From a checkpoint of a small contrastive audio-text model.
Data: trained on synthesised sound scenes: up to three everyday sounds over a background, 26041 training examples, 7.9 epochs.
Rows from block 3 of the audio encoder of a small contrastive audio-text model, named by matrix and row number. Each number is 128 + 24 x the weight over its row's rms, rounded and kept within 0 to 255. All counts start at 0. Numbers have three digits each.
After each channel's rows are labels from the 100 clips, of 14976, where the channel reaches its highest value: "responds to" is what is common among them; "peak on" is the class under the peak. Only what is clearly more common there than usual is listed. The data: synthesised sound scenes: up to three everyday sounds over a background.
# conv: width-5 conv, stride 2 (encoder.blocks.3.conv.weight, 96x96x5, each kernel summed), inputs 0-95

conv.15:152097177129104089153118173178096133090148118166173104105078113093120170123173107111138148154124129130115161126100146134149135113118139136147128108126096117105139110096126155131091125139100150152128126121103160129135129081120166135117135101098160146086140134118081138112130090115135134148
responds to: background: none; car horn; first sound: car horn
peak on: car horn

conv.52:145104111097125113130140094089096076108165128144177093090142119130119116117138150123153128157119149153112137122115173118138144129128153121153116135083111133128150137132142118128102150141146127159122163105144150121081152124141105112147175098114166112164110170149171155086086137087151094124
responds to: background: none; fly buzzing; first sound: fly buzzing
peak on: fly buzzing

conv.53:141114098112167163159140133130168132151120148144149108100106131138130124056136072179136120131171156161131095132117098177103111129112124108106156160107121127115115175129129128139104081111147158144126134106125108190167116113124108114130158138153164115108124164105135145104122116143125135128
responds to: laser zap; car horn; first sound: laser zap
peak on: laser zap

conv.55:149105119140139171110158122132140165174144098102112085124079076114145104130125113173066128108142143122079126143113155125110136094109120147110144196106140131158136109125143134107120150127174129128096121122095101148093109103128124122140156140142091138122101121140127147164155121092119106126
responds to: hammering; background: none; first sound: hammering
peak on: hammering

conv.82:150149149098110133122160127128151129122126131160112149084134099131099170122137151090112185137148131161093072134106062083143117146145135126131080146069120116111133148181097111122115140120121146101165129115104102153110117121148098112154120126144159114108131100137103119117109131139131146093
responds to: laser zap; first sound: laser zap
peak on: laser zap

conv.33:118144128145104156173151142105122162148124119108137126140119098103119163136143122121107115146138095075112112136122125137050121088099162116119098115125143121100141147109137138171191091127148124112151083117157102149123103135123121149182164155121142104118118097141113156142135115127075115113
responds to: hammering; background: none; first sound: hammering
peak on: hammering

conv.20:137097123125125171106115126139133105125159139159173135154130125136115148095142166129150175133146139121151113126153134137124138117171117146146187142097132103121139195107131110135152175126118112110165135137124136145129079195120138140126127151158179106076160138138144142102149154118125095131
responds to: laser zap; first sound: laser zap
peak on: laser zap

conv.3:113135118131148170161137136157140103130122158111167124130124127134153099179136127149111106131110112128165105108100112130102141180166127153121114098163199130132110070160134137100088110149155138161114102108096143160150100154148135111160131130114139093095169137117117116106134098139162130145
responds to: background: none; laser zap; thin (high-pass); first sound: laser zap
peak on: laser zap

conv.68:149179109094137118166102139135159146162155142130110149098136141123150119127118110162148126128160128129111060113122190146099119162131125133133157092084149129133127157080133121132139115136133129118092139146124145068149132129162129091137137132140137132108147197136132113169121123126165089149
responds to: background: none; fly buzzing; mooing; first sound: fly buzzing
peak on: fly buzzing; mooing

conv.40:111127135109153125108124174184102159101132162136195091148108123102100133161133108113139099174140105143134156095123130117103177101125135085143144133151174149128123111117147141090137121072128138133150117151076142143163113133102150157131151154105131109120124132119114123106129110148133102165
responds to: crying baby; first sound: crying baby
peak on: crying baby

conv.2:108159142119109112128110088094108101106115140137120150099148128143115114131127163118169192129131152149150100110088116152141109126136114128133144136100114115172108137132130208114123168138149165126114179097117096153149120119202138079123122150140123132118122125140146144169129130112106117143
responds to: laser zap
peak on: laser zap

conv.54:105117146111153162144127165105125102136128132125194111124124101140108144139107165121143151134123139185135127142120128145176101119111105099089145120110114138115136108147128106114157128142133160101122188132095109134083108106150107164152087092113126138147147153191152162158149109121115164107
responds to: siren; laser zap
peak on: siren; laser zap

conv.59:110125085127094146128126115152136107126150135125100148106120103112131127149099164146135115127106178060094166137124132124134129138158146100134133177137110172119129124119140166120139088077134128100101157109105169119088137135112154181110125159130088118093113119116126135099132132091152173106
responds to: crying baby; howling
peak on: crying baby

conv.27:123100092154113130158142107134153156142140135123147143163133105081157132126090100137149100148108141111158164098173159113156126135135134161144131113129107153190132153179143164104150137111134102170111129146089141137132104115179181111151118126109152107124137140151135150123136169147109144165
responds to: crying baby
peak on: crying baby

conv.64:128128141086109179106093097084126147141122138150114147105124077122115121089119125101117102103166106123178148142113111120094152138092156106150106134167153162121145164184112081131145136095120122154108140116134097122115151142106109130162124144125135108111103112092135124108121166154159143090
responds to: laser zap; first sound: laser zap
peak on: laser zap